From a checkpoint of a small image classifier: 8.8M parameters.
Rows from block 2, named by matrix and row number. Rows with one number belong to one channel. Each number is 200 + 30 x the weight over its row's rms, rounded and kept within 0 to 999. All counts start at 0. After the name is the row's rms in percent of the matrix's.
# convs0: first 3x3 conv, stride 2 (model.blocks.2.convs.0.weight, 112x64x3x3), inputs 44-54, a 3x3 kernel for each
# convs1: second 3x3 conv (model.blocks.2.convs.1.weight, 112x112x3x3, transposed), outputs 44-54, a 3x3 kernel for each
convs0.67,098,250,214,231,244,213,159,218,168,197,197,185,177,205,244,203,141,237,200,240,197,261,218,192,191,183,177,230,229,215,196,157,191,219,152,199,208,179,171,159,190,190,193,211,198,232,199,199,203,176,173,223,233,231,198,125,217,167,185,239,221,221,174,303,191,183,183,215,176,179,212,212,211,200,209,185,212,183,162,198,206,227,168,236,202,155,195,213,151,186,185,269,243,172,208,193,164,147,192,188
convs1.67,112,192,180,165,200,199,192,185,206,163,174,256,195,137,173,172,183,193,224,276,168,209,252,243,168,192,228,128,214,190,183,150,216,155,250,206,235,147,183,191,183,178,215,203,212,203,198,225,223,227,193,259,214,158,171,250,254,185,193,179,178,188,222,204,133,174,184,161,152,306,208,197,251,216,135,175,160,156,148,208,179,199,192,212,169,152,144,170,179,227,178,203,173,150,205,194,203,168,183,177
convs0.68,111,200,208,200,178,163,195,179,165,222,170,199,183,212,178,220,182,207,212,165,145,225,221,190,238,212,215,235,244,244,204,200,184,186,195,193,220,202,199,237,214,176,225,211,199,196,222,202,231,215,196,199,157,169,181,156,180,200,189,161,212,199,162,235,215,196,208,196,175,210,199,213,238,202,199,206,185,167,165,206,221,233,265,221,231,243,184,166,176,180,281,154,164,191,187,200,146,192,233,243
convs1.68,110,204,222,234,218,174,154,192,212,214,206,224,227,211,199,192,212,194,179,183,195,276,176,184,198,181,173,165,165,168,158,211,214,209,209,178,201,259,194,212,241,225,241,207,164,230,188,186,175,177,157,180,210,182,191,186,182,204,182,248,260,129,181,186,155,207,196,212,182,241,214,203,178,200,190,197,211,261,193,214,157,178,183,190,235,224,236,209,202,173,230,180,158,237,249,217,229,230,197,148
convs0.69,089,174,123,169,157,208,198,178,208,212,236,188,190,225,211,285,157,206,202,206,180,171,160,218,174,197,192,175,189,176,156,215,232,227,228,215,178,181,218,179,175,217,179,182,182,207,246,247,312,201,179,189,180,204,180,156,178,214,228,195,236,167,199,225,181,218,215,193,228,186,176,210,211,204,187,172,195,197,191,188,230,209,226,206,241,257,215,149,209,190,184,179,197,177,182,205,195,166,197,151
convs1.69,076,211,208,235,196,186,223,227,198,195,251,191,224,196,210,138,183,161,182,204,191,179,194,199,213,187,192,195,192,243,172,249,111,193,204,195,281,187,183,168,138,184,200,135,185,183,225,193,189,145,214,211,198,235,238,195,180,214,168,140,200,181,189,177,230,229,237,233,192,203,239,221,221,211,195,232,196,161,151,154,247,222,182,217,160,212,170,190,227,222,169,211,177,203,185,142,201,237,229,217
convs0.70,097,194,198,185,169,182,197,174,222,195,222,227,222,166,284,209,208,198,165,195,172,156,177,197,191,182,190,220,220,205,185,178,181,141,153,130,135,228,166,174,144,171,168,162,173,167,194,177,177,230,208,185,180,188,187,175,262,266,164,239,198,191,156,179,186,177,194,172,183,182,172,193,185,204,196,196,201,220,164,206,195,193,207,195,145,185,148,204,113,203,184,164,247,174,166,266,177,141,164,176
convs1.70,100,171,199,169,182,188,212,196,196,199,232,145,158,225,210,178,179,188,190,227,246,194,231,192,248,205,222,229,152,235,191,207,243,242,221,214,214,176,180,228,191,231,164,97,143,204,197,128,217,189,257,210,201,178,202,243,233,215,173,174,151,230,196,194,182,231,223,145,161,209,141,146,189,192,169,212,114,178,212,157,157,262,192,247,164,226,229,177,235,232,160,187,188,160,196,210,191,227,178,194
convs0.71,089,195,174,219,185,196,117,201,148,115,154,147,190,225,189,229,205,212,225,178,200,160,166,179,177,162,138,153,213,190,177,215,211,212,246,168,229,172,194,170,211,183,178,162,165,153,201,202,235,213,170,243,232,203,226,191,268,193,196,210,136,202,199,182,160,176,170,192,184,194,181,182,177,182,195,189,178,209,192,188,191,181,218,183,214,204,192,214,126,244,241,179,136,221,162,176,201,167,169,186
convs1.71,086,166,213,170,183,187,176,177,208,152,140,169,177,182,201,200,128,159,191,179,181,167,188,207,166,170,218,172,194,198,183,211,221,238,162,254,211,168,195,217,189,214,221,219,260,225,210,259,213,240,268,245,210,180,214,188,202,210,191,119,174,210,227,257,188,206,224,167,191,141,161,207,144,172,169,203,211,172,150,202,191,112,160,185,206,229,207,195,222,191,228,193,234,230,202,188,213,226,222,268
convs0.72,115,200,193,194,203,172,187,169,210,185,183,185,197,193,165,179,211,149,176,158,149,216,180,206,156,208,206,171,146,156,205,198,159,176,229,255,221,188,189,188,202,200,186,212,168,187,179,201,177,206,197,156,202,213,183,143,143,238,213,132,153,162,188,186,193,217,220,209,203,203,211,193,182,190,196,191,223,179,205,207,205,191,172,159,207,224,193,185,263,242,215,140,228,218,243,159,248,207,167,189
convs1.72,080,170,178,213,222,202,238,267,218,185,250,207,197,203,184,195,183,193,166,191,233,209,136,227,253,203,218,230,197,220,196,132,210,143,207,201,213,176,216,178,209,194,174,140,182,205,245,190,183,244,204,225,144,259,226,196,200,212,187,166,207,176,166,137,162,225,169,201,218,188,185,271,138,179,236,171,243,186,217,258,213,192,180,215,199,177,186,198,206,180,213,182,186,215,185,227,149,188,159,286
convs0.73,099,168,157,180,214,160,137,189,224,199,171,237,221,250,189,205,219,198,225,206,136,166,208,169,122,177,159,178,176,178,233,200,130,165,155,198,174,152,157,155,191,188,175,187,203,176,154,190,141,186,209,200,241,210,214,158,199,223,223,172,201,191,150,146,198,193,190,196,199,188,192,213,191,194,210,203,210,193,190,193,194,188,215,210,235,224,184,207,224,181,181,207,167,231,195,168,191,155,232,236
convs1.73,111,178,186,196,215,249,151,170,209,188,194,154,167,230,226,260,177,214,185,251,214,275,217,209,174,224,266,225,226,230,243,150,179,212,147,247,155,150,209,182,186,231,191,182,137,212,227,179,198,261,228,160,248,164,163,268,207,192,213,212,223,177,175,201,182,251,197,169,212,238,171,213,144,221,162,223,164,220,174,185,197,184,150,181,173,230,230,222,200,213,226,115,208,213,188,203,189,236,188,197